config.toml
train_examples = 203450
image_size = 32
crop_scale_min = 0.3
horizontal_flip = true
activation = "gelu"
drop_path = 0.2
projector_hidden_layers = 2
temperature = 0.1
muon_scale = "spectral"
nesterov = false
Rows from block 4, named by matrix and row number. Each number is 128 + 24 x the weight over its row's rms, rounded and kept within 0 to 255. All counts start at 0. Numbers have three digits each. After the name is the row's rms in percent of the matrix's.
# convs0: expand pointwise conv (model.blocks.4.convs.0.weight, 192x64x1x1), inputs 0-63
convs0.0 100:077120129147103124135141157163146100109157126090130156153147108167119114119147157158151116166162099113124096119122107177121123143123141139162166138142119088137119130137142149117180085120097157
convs0.1 106:074126113140115137123113145133101146104125134148119126087128108193146130123120112129101134117145185165138112121123172150143169116120145098099123118132158162144126115128093173088152163155146149
convs0.2 088:135142102089103113131109145115129137136086105117125129121150115124132105109128147171116154124130157135109175121141079149125155095089166103129171113091095145119130109144088154132144106113144196
convs0.3 101:111134151102114194110125115073120115085140134139118082117176170122115132137125159180147131144145106080146156132104105119131133139136132145083136150111126080136116131151146095124134119149124113
convs0.4 099:146145095066062154126120122151094110138120125104129123165109128144118132135133133125154078155119148134133148146116125115128151150174155142202119145133136154154143132140092121139143108097150151
convs0.5 091:132150137136130122138185163121149105088068125079114118090141129105118162151105131138141197110115117139136191128128134114123160104144107119129128146130141110137140127126078124159155116128108132
convs0.6 098:129119162108120150141108092088155104132139128141101111123135118116107104150106161159168140111134077079116149129099119128090113094150147132142121161111102154108115099139123157081134104111091082
convs0.7 097:130101118122097158134173142133092152119136138157182102127160100119157167098159136121128134153120129124171146126159103138092103164115126124086130125129141110151131168104120154184142088122131118
convs0.8 105:132109174172141135155135129135152134110119125122146155122126117124119143130126120150108198132137098162107185141148130147131158128142169096128109135128140147171167067099159108142159138137129157
convs0.9 088:154120113132148119098161141164152101096119130149090116150139160167113105164147144149104141127099100130168098130199137145157130114099151117127119092146155112118115123140153095113130168103101106
convs0.10 093:126117140171157130090121111155168142096101160105116123128092137149126142180145141147122151157123138119112096119141167138070120085102131119129120126159149090135148159093145174145127152108129109
convs0.11 089:151154157142128125103118125146106189118099105117095135134145153115163140097123138092115107142172134120116125160149178096074108100091135141105098129132102109122082123113153156124104127163134134
convs0.12 103:115098135140176121141166126124132171114097126107110114085135123134094136146123129118107102139068119145164098152158146127134144150156102121116098105128107144131138143114097174121142152191168135
convs0.13 101:085120134108121129121142151126134136104137115159089109107129103137121140108149165157126136116115180083136134156085151123139107112097132123108143108126110138090110067108103194138100102093129137
convs0.14 100:150100162124088161144121158124138075138150154119102115077146098160151127085160122141133128096130101116110149124117144138108132103164107135109106150113123144134135168078120122128080143135087102
convs0.15 098:120128114122112120104081139104097128173131116170147142135141119134114116130123124117169085133107124143200152127149088135162153172129132138090111189139097116126150122116132126151104153152120102
convs0.16 088:136140117147133145136147120117168088109187132116132133132119111128119142108133130107117102149156110137163142122106108209121109176158103111151132126126121177111138157100094143134119079128087123
convs0.17 098:114116154191147156130150115132135118137144133131109139122102128129144148098108102154149087125125119137153081086097144100152169119116131134144158149131118089114172129143120168061113119092122146
convs0.18 105:121112168125075152134119150145113111109135126160108131142167131118136184126089101140133140073168102091146112103121124151133104110095116132101143148099151136115124091152107094150125101124164094
convs0.19 098:136142170125128128138139089083135127108137139106122092098093144101183106123098164149143125139112180093157127163143118145115110158129145120096129103127145124101108172133099177097144116154119124
convs0.20 097:136103133065102172129131109145127087145145120134151115120115120143099132183141121148164142086088125103118105115094135117131132103085095119143119097111129136159146155137146131128162160100081140
convs0.21 095:116133151147133145122136078173131123113097134180151097146131098108163119153122143069127075124121097152163125134114119127142143137123128124128148062115133128121130160106161134122075132161130129
convs0.22 115:108088114096114133163127114152134129130135180158111119163153100099140113152091152164099086112089136145080151151126180107115118141137144154109122154147097140122162150142121146137117162150112121
convs0.23 100:125150129115128111117166130154135129098130101101096122141169146125141133103177108100148113091165125101103119172178107151127139100148140154163142148180132102158117169133136128122145104136166097
convs0.24 108:150110126129118167116104133122116094058139162109140121122104119130125106109152114125144067188107148148151131076140092107094122091136139135115146121161118143150105119141132163164119118148128144
convs0.25 097:137119144143113144104142158134097132152161123149127135121168126102181167142092099138113151077150129106154109117109158114071155111094132164083131167102124134118109135143126103146124116088141142
convs0.26 104:113107119123109119146150135160112180099187152108133121102177118125174150117075124103108144104156156103121113157126138078114127105115152119114107139102175160121114144116133091136107117136138119
convs0.27 103:104146133106114094119106146118063114091169130098099077087120135124129148148106145131141129110119126148116150104156108150073125067160129145099129119112136121148123106152115153114150135107092124
convs0.28 107:151081137133135179160127126139125135126138155159119152141141131122140139149105168125123104115109155095111098182077098113143142120140133166101131149168109111116160153162096162143158141168119116
convs0.29 093:132121099137163148109105111090143124158097124108141163077158152196172131105163099130152122131103115128123122122139169132138148148132134148122141104109120098101127097106140122177150167139101135
convs0.30 109:145081093120157100089148118100160070125154116141120123124111114117140127089179152136118140140144107117085123138143172170154176129105094176141126115157126132135128133112134124096136126108120150
convs0.31 113:131155145155096083161102100133106151057169111096124113172126128135146121125108123169150121139119139076140135116157142158107157112099147127125096154154102119120163141116111167114122123139138121
convs0.32 096:167111105108117113136146115122174107066088158139082114114128152105119112157168106092136101160139147129138074108099144122133141092131141126097146080135106155138111133140110148113123149135104130
convs0.33 103:142109108076122165151150104133116123117086133063143137136132117131157140165128116136103087101123136129150144138140115179175098121112124144061136165113134088118156112117128099136123145126121128
convs0.34 112:127108119128106150124122130125152107115146145109149101119143114119163158088143099123109123112130100137059110109116117099120147095118047107115090155128132168095143115158123097109118098098122113
convs0.35 104:094145110160137192124094102136150094078145122128107185102146128168124164111147122145145119134186119147123115115146142124146094123118103125137117176118108118123140145113104145095107116130103156
convs0.36 100:117089088136090143113131142179154116119128155149095132117110096147143091170122147141098145123099112138100114103162167154142146128146159114142131085140158090148123177116119122114173131129141106
convs0.37 103:117106114153126134138127149141099104054120103097133150109142098127163138132137155060107148135151163133156150169115091127099162116128137124107115125191132134132108101114108143107127146122148149
convs0.38 094:142165126090119133096124130121123127124131175127130129095134118170118133109135150124143161091134177159157163115108139107150158144113155153169096152113139157158120179141135142121120172072120141
convs0.39 111:148159103112107120122109138127135147122113090117131118099102127150135130122137158130169086117160132138115128130111075142108117127144130085117141123151076168170122125136063065156096140138135132
convs0.40 100:113150124128128155140177124157125136174098095139124149111176144113097115137124086129123172127148123072138110120131137116120103107125122090112144145164119136124132163128085159086092178114131140
convs0.41 104:108174113137119180093107118155140145089145106135119122079093125139144089123121177118149138135123131094157138139136121102137107140097163133127108171122116123130118134133078139113100101086135178
convs0.42 108:133117103120146127158143151130143109133104090090148105111094155176086139125102106175126107114138128177133107119139140156087141082186142126107132147104138139127130141092095114112137126150092149
convs0.43 108:112136129147124091124117122122120165151134165099139128117094151165090109101136121133094109131108129100134053118133130173138145080132147134100103100153133169120121115111172121142114147167133091
convs0.44 105:125098107138121128123107123077097126094146128166113124137132133126147194134072168094179168109108093142149096113167124141153131133120071128128103120112155127143129130139145131131123158151126132
convs0.45 103:147133112107093101141123117187107115134098162099108110128110124143158157139124152143132123119164146120128104120103152125078111132129155161092151134136129175114135074159078146129115087133157151
convs0.46 107:112140146137154153123122095139093161130144132137126115132123073129163163166106140163131167115146108161138162162167099167162120112102171151112141136113164119129107128120160152132135152160122167
convs0.47 110:189119112138168105161132122139144105173113142093082145175114125126076146093140117127126134155140136174117165134162128131133092130129173146109118139118117103115101110106125145136156095113110118
convs0.48 098:130146152119163119111108168129132078156106110136145136060159142092113105135153114125128117165102141105113142120122155119135130106111109116127145084140118119097147143124099047166119129130136148
convs0.49 100:147181141130116104152109128108093119104142145145158155141126182098097151154151131151134137123141127094132154093073118138128168113117161109129124174139119163134146138134098078080136119130131122
convs0.50 097:090102105167156157132151141130140159124116095130166171157152110165096095128131131127090170111149099148131117160146135140086108135146131109150128114169107096100167108096126117144106116162141133
convs0.51 115:110124081143087144139114159130096130102152131104092111108137141150127168114121114122184166136141135137157137146113127140134109120129129115116123148149173112178186112133189094105145148147135116
convs0.52 100:116093116121167119087119147090174087096122156068141170095161125130134154127103143136145113127147118184138129131137136128141122167134141168141100116111144114137099113097167160148120136136113133
convs0.53 097:141151121134088106119108125114133109134142095138115117130143125077125108091118100108149111142102099146190144160167087108090106102103147127130120141143161153127119099181146122113117076134153115
convs0.54 102:165106152100156134102121108124146105094168102096151157158154154118173139140119124114164118104141075157135112122134179150156136135147143162155096142138105121134141101100157153112117123171119117
convs0.55 094:091144148087134190113102097052127126137148127147155086123144133113173160128135147125159120127130163130119172156107140111071111137143124129113115158119144111096114125126121127115141137119102129
convs0.56 111:118140129081120132158157097135154120083068097111155123078155140083111131139145109141144097113129164123108092120165131135154130106126106135086110146157109159141151104097137154117111105125113148
convs0.57 099:134126099115128128103117117136157152105149124090145158075157086113111146138122120147145172145105132152132150115138132105110080142149098108150114104180136098112122134157115082113091115152089164
convs0.58 095:141098151143131141140148110115103074145126125129089124162075131104137169132125104163127112121099128149106124106122154166136136155140155143118202155091139121160144130102110140113106128122078127
convs0.59 091:110179119145151103136111162114109138115147148107145144098140145094132130154121143161133133148109133168159136098099134117085101077155138071105140145103101156116116098182109142112124127108107149
convs0.60 105:128122117171135146155143093170149143156113109165131149103147123151115160207144114124150135088111119146124118100119150178152121156104131121137120150116129136107099141188134088120142105129124115
convs0.61 099:116141120117119113133109113121134101176154128139145146112117182090155130121124175164157084121142113132135126122129095150147109135081133074136138107145119154138158160179131170158097107118142114
convs0.62 103:127143155131130207127083097091080121137123130163154111121128121090150158134137109096130138105135110143096166140143145157129160117090126101101100149087110167111104141129128142141110140122113119
convs0.63 086:138101158126137152104152145157165103126126124112110153136121105181169161083112103170120170117157130130118123139146117161107151117079134147097099134160145155123097138116139112144144160165155107
convs0.64 116:124145156129164116089125124129121125149151152133082145104154078107136105132143172117127150143161194105112118097156133104130165110102127103139083133085139116112133090139161115138157114149125113
convs0.65 096:115151121123123150134088134119109163119088103100124141077111124134126123107121086158151124131155119136178143147182150152074141144100093131136117095115151147126092110117131150108113097101106086
convs0.66 111:089146135125134165173125110107142099147132123165115126097099154148124144145126145145152105082128153146099142134103103137124124116148128109131092089144100169116149188107124159138130096159125074
convs0.67 094:126125119145086175106088134129139105151113147173127153139099133125153149155122134159102116133127149161115119085152142139144113124117167113146144139075198132134124138155157184116140136102131129
convs0.68 080:116095155107169149087130141127134129113129122084129113109093100134167118155093144148111154097113100143117136130110126125144133090127100157057095137132105115144114100140143117183087145136130151
convs0.69 106:116113135038150109111154153126129098116094112128129107160156149133146111137148172114124171156151121116139162147106096123091096140108141131148105137133132137125162110143096138161144103098132097
convs0.70 097:124165130150120116136102162104118136098141115098110105101131169151164096134130115143087117140130137056117150137121128106121096082124159120139170130103089121180104137127101128118140122102167124
convs0.71 094:102119110161112123163123124143118102161091094183081118122092096120140117161149137122152131173147123142132086101109140142113170115160097136121103150095123143116124135142107141076123133146133088
convs0.72 099:113138152152087148112116162116118130200128142123105125105140126140112124134062153132122124147097148132173118108090140154103103111080164159138146109127146125110118136143174161114118111138155106
convs0.73 102:132132149141093158145130149151091170125138141143111135137142154109150168124072128115137143098153104097119122131149103142136177156149150112134117153163150149100057082109114148153126117109135133
convs0.74 106:182137162111123153149133123119102101131150135155168115103134148135148149135078134138128149131161178097160135125126168136154105137140150115107154088131118118088148164163118099133108126071135120
convs0.75 109:109112127119169128129101160086170114144064150154121158070152107124081156150102146110118091117171118134090132159110115127147121124128102107133173125111143098117119111120116118149143134120137145
convs0.76 100:131152121138097153123082143115173133153122125120110069129082122160120152135122113140148125129126078099177130139170135122117153139099131113129147127149100113089107081140169151107091117139143149
convs0.77 094:120174135114130144144145122092121123182155063134102101118148144107162142147129092139140097073129164130158186128099112100129137123106150114130132124093087131132142135136108156132145142118120104
convs0.78 093:129163092107136117140126109118083102090169145131127115128143141129155065164152098124113114140093156106142154134103118131123083145091115136183157123121127139118110126153115136078110145099154111
convs0.79 097:138137116097123128146135134177106157109128092136115154129116144092138120141097130106123127112072099167112137098145078097143134087113105106124143121098112096168150109103129187122148132142169143
convs0.80 094:143182133105098134112132133152125125119129110097151091060132131163138149141120126165130123108113106139126119139115125082059136128119135099106111160096170117109146123144132159133140123113187126
convs0.81 099:134124129140155167126203123101138103130104133123109122096146161117090103101122114133135161125142105130156118102050133139121144107145099082129116112158107166117133111100102120124100126114136097
convs0.82 098:127149160177132124133079140123154132120101104134118107134142161125126130161108193142152110132168133149107147122122115098116122100133104110099154123123068145123186128117159137139143097111136085
convs0.83 115:110166099163108151117093140141110126157084169129124080081136139160181135099108130109155119127117159143110142148140132121131124110087132094112136102131111161114103114131137134076112116103157094
convs0.84 100:145120129141111151130104091074114121091070129133125141144128131117065141139133153128144106120151137102101122116107098125154097078111185126134133149094100130151121157106090150093133112121142122
convs0.85 106:139121102126141114122144116164123129099100133133138122109154101141116110115105090164146063156172091123060120107122155142112128095117095107129158138134079115167124100124133135153127106113096123
convs0.86 100:140136183155145161068110104147098146086108154101138154110150164135124162110134117128116142129130142112143149148130127116121142118071165105176152119119150092150112139114139151131141138104178126
convs0.87 090:121123100114128096138083139128114107088138157078155095158138096122124129134076126128161086112130131162137148107120128158136149122180104118134181117085096103121153134101114129158159116120128124
convs0.88 106:128128137107143124113113165174123155122157140122123136118108164133086085129159146105100131090095132129133139098138109130131154139160161141104128116129151111200153101126164151130159180089125124
convs0.89 096:095123121123117097152152124129150159090118097140100123128070116121119103161131148128126120188073133126108112111139133128136101131158125091152139118166130064165161127125130168151114116140110139
convs0.90 098:107101134134069130153090126141132088128117139136155158114164106137165138102119103088127108052132108112127108132163164136115112136126130139123139142105130187155121113154144165111139101129152128
convs0.91 107:121101108144132128103167131125082141141171123088131147091125116097082157139157129159131051132120136122134113163096124139093134104124125108132137129091111130137112108123135130145125089104179159
convs0.92 096:121172151163132158140101137093090118138091091147154106184133122096163149172098128122124144108148163139134130122113117108106079116113137150094144160115133159105155107130137118116126142128138078
convs0.93 095:090146115102123104131103113136130156151168112151136146118142176102137124145082153129111116155137093136141112153166094157128116088077102098146118146126130149084155118154128153115090162112158121
convs0.94 102:133127150149149141101137132114164128123167115134117178133145155133169182117141113148106132122180138123122171165195109138149116149086117099160115124154150143107115137085123132133143145117103114
convs0.95 095:122138130172126133130147085125143119115091115137119141151070110161116155141130127159083152139092133139154099159148157125136106144139176096141132162077154129162138090144163152114107111110127126
convs0.96 087:130163108103159125173093136166070143087137119121141090123122098120088149124076109122124121102123131128145152123121141118126142139119132147137135164113139079082185112111103135121111134146150161
convs0.97 099:167152118158123116148155102151109117154151131148127127151125160127106109149188142114119143149133154120072153136095162144083120140085128089139146147169145122123122129138096151109114167090144104
convs0.98 093:103191098117148125148094119129108155142145136105131117129141131118116083154164113133096120101085122086126114160134124089173105158160127110116103138154112132069163098108124138146111124123151122
convs0.99 087:117130132172131151126154137168133140158101133206145153124138149154118123111121134138138169095170138144113115124133134130104117080162127112136162115142114125164118144156142182117144175141130163
convs0.100 104:175101104127144149120145183125139144119123161146093151149146084143117135112117117137127182143101104187147162148139141119126126130133150122139181151121133112131127121103171080137156131157149109
convs0.101 093:140145145137125132130162152114116123175129145108129134166142098144106110080128145138094123117139130115171070150184105151170130155111156126123096105149119182121117151105100109150112116152135156
convs0.102 101:137117133100110123135118151170141160129162129132142115122141077071117137151134194165128161148097140162125107106146130110091150093147113111107092128138163153127129107135157134105172138146124152
convs0.103 112:079158158136076149136111140134092151162097158113104112156139142084114127108063120114142133125109137100131167140156106152172131138131129106126149120112099128156098119124137154157097108149146114
convs0.104 098:139145082096101113146106115105118116139152161117130096125177115149136124157138131089120131139102165117125149143124136120128093086086153154148163097111085128138142132163164160134121123066127108
convs0.105 095:076122095158155121119107164088137147132112155129134149115148141144166166138083132163155094145168122128116112109173107124144094135138137134155087126131135126105123156128175125125121094124097171
convs0.106 102:115131105115142095114121152133148124166127112114152074119123130149106128174132157135087141148112185102147093129105175077152087152130108123109114107140127145141157123102121162119087116109153139
convs0.107 097:150096106100127174104092117123122102165110118151200089134133086154137135143134111097159103099154148131138126129103139141125188093137127130097114158120142134102144123115121145158139108102131101
convs0.108 102:108139133167129101134146108150072097120120140145112132122090127112095115103168159099131158149155128148148133157075095109129132124132133135107150074115161141138155177101100142122169152122118124
convs0.109 101:120149099114124114119123139169125136102138154103104173132129109162107136128171143103124114154096104128114150156130128165169116102139120131141144125166127150123091103098214158097123122122109151
convs0.110 080:130147169151114090151111130105121119145180091128133142115108156138138115133117148151130093113092133103116098097090161093142139118152134137162126155083103117124139068115119167108123099108156098
convs0.111 100:144125107092147120105129088108096139098154112107100131121140137069113153144137100106114129152152130115116139134172142150151117124098170157109191105147090119104083121141171150138108128106127124
convs0.112 111:141171096150146071118107165106104144095119108138121106115099184147132126112152144139149131133128135127111132124119075171135137146116144114123088131094084122191131118151131111112135130091132152
convs0.113 097:142156151150171105163148120116130149108114079130145103068147172156126151144151157155125148112128109128142109104146120105142124084106161106120125076130145129115132097097144124075129106120106113
convs0.114 094:113124149104125110116153186161131113073137123104128108143128136114104131125128110098143162140120097150135135173103122111158128097099094116163149101139158099111161112165180134150162127111093140
convs0.115 112:110132135140118156101114142123125135126079085140120148154123093092152089141107103122125152128145121105115159121077120140067105118125122125107068132115088153139152119118131177117131112155163157
convs0.116 102:148127170131134118128128117171077156146122101168126102145102124115126148139119113122113108144154114111139107170133183128084107075166114094101143141146138138148130163135121193132110128142144134
convs0.117 091:169151100123101103178136105120162143140121135134124085164177128124132089127129139168130086099120149091126095135120149151136148101144145123154151124105172127143143155112121175152110147085134114
convs0.118 108:117165093163121152128109116130146123096148125141182161119166131104119127123165159127118134132206139150131156101102106163108063126122144113103159113123146128131105146113101145101127136120123137
convs0.119 089:133144133138111145146080097136112153095102140084091102081152122136110113117096119132154125120141143132113151123133107120100096116128085111112151147097073166179155168130112165123106126144133142
convs0.120 103:171123146145104147157183151118118124113107140148075130122116149112116084097145133093158118122105122135145133187137157115090155108141128089151156098116098145117158112112101129118148138135106089
convs0.121 096:105149137159076142128076101130149126157103095130147105155179111118113133150163108128118128136149142135122095112113127145128134113101178155107137093101161161129114084150118111112145077131154128
convs0.122 103:136100133101138129126170142140154122109117148090135146116178157144183129104150155129151146115112168187170131108131149091113104141143126098152136125094102142106135117131091155158107097108110144
convs0.123 096:080155107137100135141113146103157135119139083114165126098183146142125139158134122132122072122160158131102112121150131110127083111127113100128150183131128109099155095117130115084123132107162132
convs0.124 083:119139147152150100114116087107108074127134130119058127113128073123105112143128134146121103128141137141123153086120133177128132093134154136149121167120112096118131136123114145121132177072165122
convs0.125 101:088149131097106136141118113151139154131145137139097174158107165138133113145112157090135073116107160177135131139102132117138130133150155091100110155117118144176153146120120153139113127167083096
convs0.126 109:123112100149106150129149115162117144176115140153139128133103142089103124081100133160115137144160119155128143140105170153084145116168122093171117128109096106131087166109128134120086105136130096
convs0.127 089:158140101124133140126124159109143146134172126151160100102091142153093103126150131098161113130121103163107182106154130131138147105117078096105108135103149137181119163103105157129138117121126088
convs0.128 104:132111114117159167106135103114097133128129111136100168120109168108111164163091105165133123110174112171129154138121146098084125119122137094132111127093092089151105116149123116153150162140140088
convs0.129 102:112123087133137112129082139116134152105148137099116134115095082150131140153088171172153127146113137146137103106147132099094114145111107107085114171094114123094150150136127181126126117124118174
convs0.130 098:116138136141112167096113140129095135062127127137151140140123141110174144167079124138114110132160110131110071118126205116091148126142144137138113113136144142118135085103118139145120164142129138
convs0.131 100:128103139128192100135138136100103143150140131125128145128115098113110142150099130141101125159163167210109092140164113166159134164142132145118152136133128133128129122067120130113129092116120135
convs0.132 098:104142115102143113161124095092147111105125124104155130101133113103162136192128170133134088130143147123149149147103107154176129144106148129089149085128125133096132115114111142126148080124078150
convs0.133 095:116135107149085105094125125146135094129163121147095117122116142103134153102118143125099132091093110164065156122114129122131126066178117089138125150092124170128173124118119123104125143119116122
convs0.134 106:109175147166157127151111112115140115121123133124131150142111166150112120171120133148147091117130151117109146181106121189154131132166140138169139133117112103130121124170137101091188120135163137
convs0.135 095:139141145114129170175146121105146119128134104087172110131125096105144153150137110172135126096154128110124172149147120128167141119140123113100114173140137151071143140101104108153139168137081112
convs0.136 106:112148121084124065124144134118112140163111086100130090121141092110139098152103142139093137138113127105092159179082116119117105118111128105146089117126129116113172112108133181133136135115143116
convs0.137 101:155133151168091083125060128124173108141177119133141104116137135135117114110080130156141132156150132137124103090131109132141157092100174124101125128097146122140111112143134120170135114121094152
convs0.138 092:102111093115157099143124087175126131086126163125115154119089119112123100156094164080140123156114146150124140133123123141156153168119145129106106127135113094103111082102164151133105127154125168
convs0.139 094:129134112117127114096098114165152112129127091123100121129120138140137091126129134149148106160089147130103119150166122102089118120148108144134126145077104108179159141133194163166142117115174142
convs0.140 102:113130164155131142139104132114133143115170110098123097149123163070119164161111120114159137132144142129105077110107143149136141166158085089088115157139164105107121131117090147095132101125124110
convs0.141 111:170094119110134104123132110145146104135145104048122133110145117094131162130147125137166160132161079164099121099087110130109156143113127145143112141099137151138103109133136132098161108159108103
convs0.142 108:138128125159126075123135091117135131151101124138138148112113178213122062121091124158143121170113152131114117140129142108119138149130136134143117131111090113094140149109132120140146175111112146
convs0.143 107:144125135103114133100099139155135104140110140119104163166094122174141132086120091120122162115108118189099148121119112129166160161143154150185124136112131126182111138140107122165118108137111136
convs0.144 095:118139145117135105163158161107129118116103091160136113100123146125101142118119098125106131123137170075095111096111192115140132080133120087155128105127102153131116124099093111114083112099116142
convs0.145 093:094127127136111144126135143146135115158130113196135109120153109159186110119142092119122097126118145127095131153165144071105109126112105149188127144134131148113109167135142122081105136096141131
convs0.146 096:172128083168148134143141105112149123150134104182103077112136135105098159154147144141119099113140158119112160154145159104131082116135123117101123163112080099124125122132135142102130114124169096
convs0.147 099:159137129110127140134099140094097107075106135133131125127117130135137090154150121094117133088108149104123114161137125121131162130185126173113132124067145085141099180092153099134137150129117133
convs0.148 108:108110161128105092118114154076104113200137109106121158130137116088143156105096153128099121114130113121134114137133113160117139155118088136129165087149111156141124155135145077144118116151138090
convs0.149 100:120120078136146138118164131140108151106139122066096109122162068159117145091103150140140135110135162184150120118152122146115166108124097134150133118143151100096117120139163158115149115138145141
convs0.150 099:101127104167159090143158131130109159129115116109092149115115144082102114146130155092133119165081129155131128137145124102139123123110105128160126116165109129115140097083172194120093130141142135
convs0.151 099:109148127164160130139135119114151101172103125179141120130151145140143144071194150154112150133133092115157111151127183132102146163127132122127146145119132150109170144120104109090103116146124142
convs0.152 096:107111108118168126128116120106122181113153139075095148153153122122093144114148148072158132096130146103118123134119151137104119114156101112134177135171137154122117082103133109110116110167108096
convs0.153 098:117120100127096133176134137143120138159141132125135102177173113128094132122146143132141123134169174122125100136158101128120141135126087141086082098098158114078106157129107130170138134084123142
convs0.154 099:086122130145168124123142102151102167136113134096128125106140087133088116126129150147130131132115127163142159148123123116114130094115144138082086095142145123138091054112156168160109158143127104
convs0.155 100:123129111096170139147111141139146092113139109126144132148083127129083104120135133134091095168100134173120100152153136139105111139173109105151155143186128132141174110135180116112131127149129097
convs0.156 099:150091121140180089103127080120160116082140100158114116106142106104144155156120155167130122134126124144142139084131090137108136147144145143103120134175139124135101106130117122118079148081147153
convs0.157 099:086127145131126076172115139068148148101132118123123100131131155108098068141123124124130128138104092127123163094108076135126122135187176121169113119086132124133143115118122130122125123133125130
convs0.158 088:146158113115123111120098094157197147134148145113178115123144122173123105126104150086128127108106156110153111157124117149073139116110115149114134133111124116120138162123175149125097126129144182
convs0.159 088:084118124159148111106104120090151055111119085148115113094125096125098136148107160118145119130170096151142138077121126139114154100134149152118123126088073109128137134127117160130129120122110106
convs0.160 107:124108140143087157148119180153142189075140134140153132153142150095141136117135103096123137073175102120119122168107173092137126128113159122127143114136121134082137141115158143134122120139143115
convs0.161 092:155147147127164105081149117138143127128122139152116154103103134097104160140111146146130141119078098094154125118143118150129117139141141116111115163163186115150095122177083125142106128179100139
convs0.162 102:095100103120159108116137134141150143090113145138139137139125139125107139144112153130126140181112123153121110116141134159087141160171098125181110102108145120135123098097150207140162132149107159
convs0.163 091:129120142126141160156114140121081111132117167155090093152074146139139157135123148162141136108129139147170129163118121112116139116116120077076094134089093133130077132131133098104125161113123146
convs0.164 098:120104090162093134088089115156125128118098134128123145143105093144146134095125180130141153122161133150099157159155133113145113065118113099132105151108116177138147120121092132149111099116146099
convs0.165 089:141132144138090135078126165133113136141132125105119156156110134125119095137090181099100104139133165104164121163130143163128153154134128118123105171122147104126116151127054109117087108133138143
convs0.166 101:130123121097124104133185110133181128089067113138144096080144117130141116175100147128164119123135141133132142129132128159126125110149110137122075117154113137090130152126076154130155146152111142
convs0.167 097:119096101126118180112154139150123133123091143102084127136143125138113130138139124145161128131136153113144116093119069158171168114169161155168126108110145135167094148118146145109081143117139144
convs0.168 097:134144141127122197123135104131082139162132180148176107140151111125144163103116091142139147112122106120140128112115134109112181127129117106134110152112111177110136078117122110105134152125177137
convs0.169 106:128103163103127111137089084133164150106162127088154185137155135163125119081114139130111104109142116141138133092105153161143123157145132117119105110127115151107128149106139167111133173101164161
convs0.170 097:138099165141130170087137143105136129156116113108178153145179146129122156116095136078097158125136157132136142121169187141099114124131141087149132125109107119118105130113108120112139119124178108
convs0.171 103:103126139188145145107146126170113123140151155133134156080092109163129150102146159158146131145166070167121114123105082128130145138097164124118109165113140144137112145111126122133116170139140114
convs0.172 101:106077128101140093116088143118170136121127130158130153161116136055123112179156121092151139117140137154128104148148136107133115130100148080114136160136133110125121123141118173148151092151149121
convs0.173 105:159146128128147130102143159105133156105115108114135107076132070141143139120110115129108139116101122128122171123124154080152123111116120152135089143130126073102127155074097109101109162157095147
convs0.174 110:139137147129155140119101158151115096099138093158139133117120146128074139157130093128167152159140095097150156112153159121129153162101085155119112102123155119163101154107110141136134124097081096
convs0.175 102:115134124110124108151118127174116130145144146120165139097130188127135120132135130106143134124128134123110119124191119190149116096117160088098122145128085187125126124142150185087128128130143130
convs0.176 095:113116173194141105121118128128116116082117138096132095151075154120147150113126135118151091122163151111112114152149111149151128128135124174104096119068146107129147147091151138149150148131132140
convs0.177 116:136102145128135127111108144131178108141146116130120185135122110165127080141171104134136113153125155081158140135125142158176079135129164156130107154103100116102164155130092128152130125162126139
convs0.178 106:172105151119137107158143113125178149141148110143084100139163115144159134088170121150119065129088099144123103106161116077124117107115111120089125120133135133167126143121154132138136153115151139
convs0.179 098:087132105180160151131113091160119139123111154120162155122134129089148097128158170157132138122197108099118134097125115134124120108075130118145130131140122165102157136138112147116139165102098130
convs0.180 097:149111135146109109136137081159134137139119083126123118116139126106137163118157146147104106131114143147108085056153149092144157119088107118148152107140162125144138129107130186099124084120146104
convs0.181 105:176127124105161158124131110122156135129106127132133138168120130108161142147162154133137169153126159119130150121131094137107112120159157121173154109103104145093127127080100191130100092086141126
convs0.182 107:155154131124085102129162140142103165073146168108128114106144112099093146081158138119106163121078093120112115128157135133165109124113144124154127134153121176123133126128123124087130138153162157
convs0.183 111:119121150133139135136148143114140135085112108176125137119174135106132143140096128125147145076195134123118135123085127137108150135112082143126172153117192140139132107157123090148116150159102121
convs0.184 104:093123105133122167117129109131172118171087124119155094121109152161123143153096115123131120144086137178121161105132140132063125137164156101137134104121120096118177129120148167138136134116094123
convs0.185 111:154120153143088171142129122142112066129134155119146139115172141132128148125110085117132119062148117130136125129146125161100116122121128131072152149096153132154093097173113141146124103112161133
convs0.186 096:151135145139096070145120121129109126126173088113088055092119135105149143145107131120091152135148147147153129151128162149091121115136089108137143135120119102150172108118123133122092139136109164
convs0.187 087:143148097116120108129113119140154090106124176126131107157113123167148077135172127117123082141156114083104153162139125108099136149157106119082129115133131112112131190126122081139114154112118130
convs0.188 100:162135119102140158180117128136107151156158114114133110101162123118104139155134159155128140098147125163048156074104143106109154114113133101143157131158118139136140157126126138097120115120100157
convs0.189 094:165107134145131140157171118141114150153156151145132155092128172112140165124140110120117141085106080150154105112140160101101144146116089115115114123165180135110109119131105117123100138187136120
convs0.190 096:110165129129141104130111119142111139112104116168124109146088125146122063105067152128139108143143146114145098119126150076152120143157118169134173162107123098110167114126126105136125134175128117
convs0.191 087:161132107103144081145125175107144102089139161127112150082164135142124089143112163141123105098133108138141172114140119095125139091107125105162153150146106145159117112140120106161072126125139129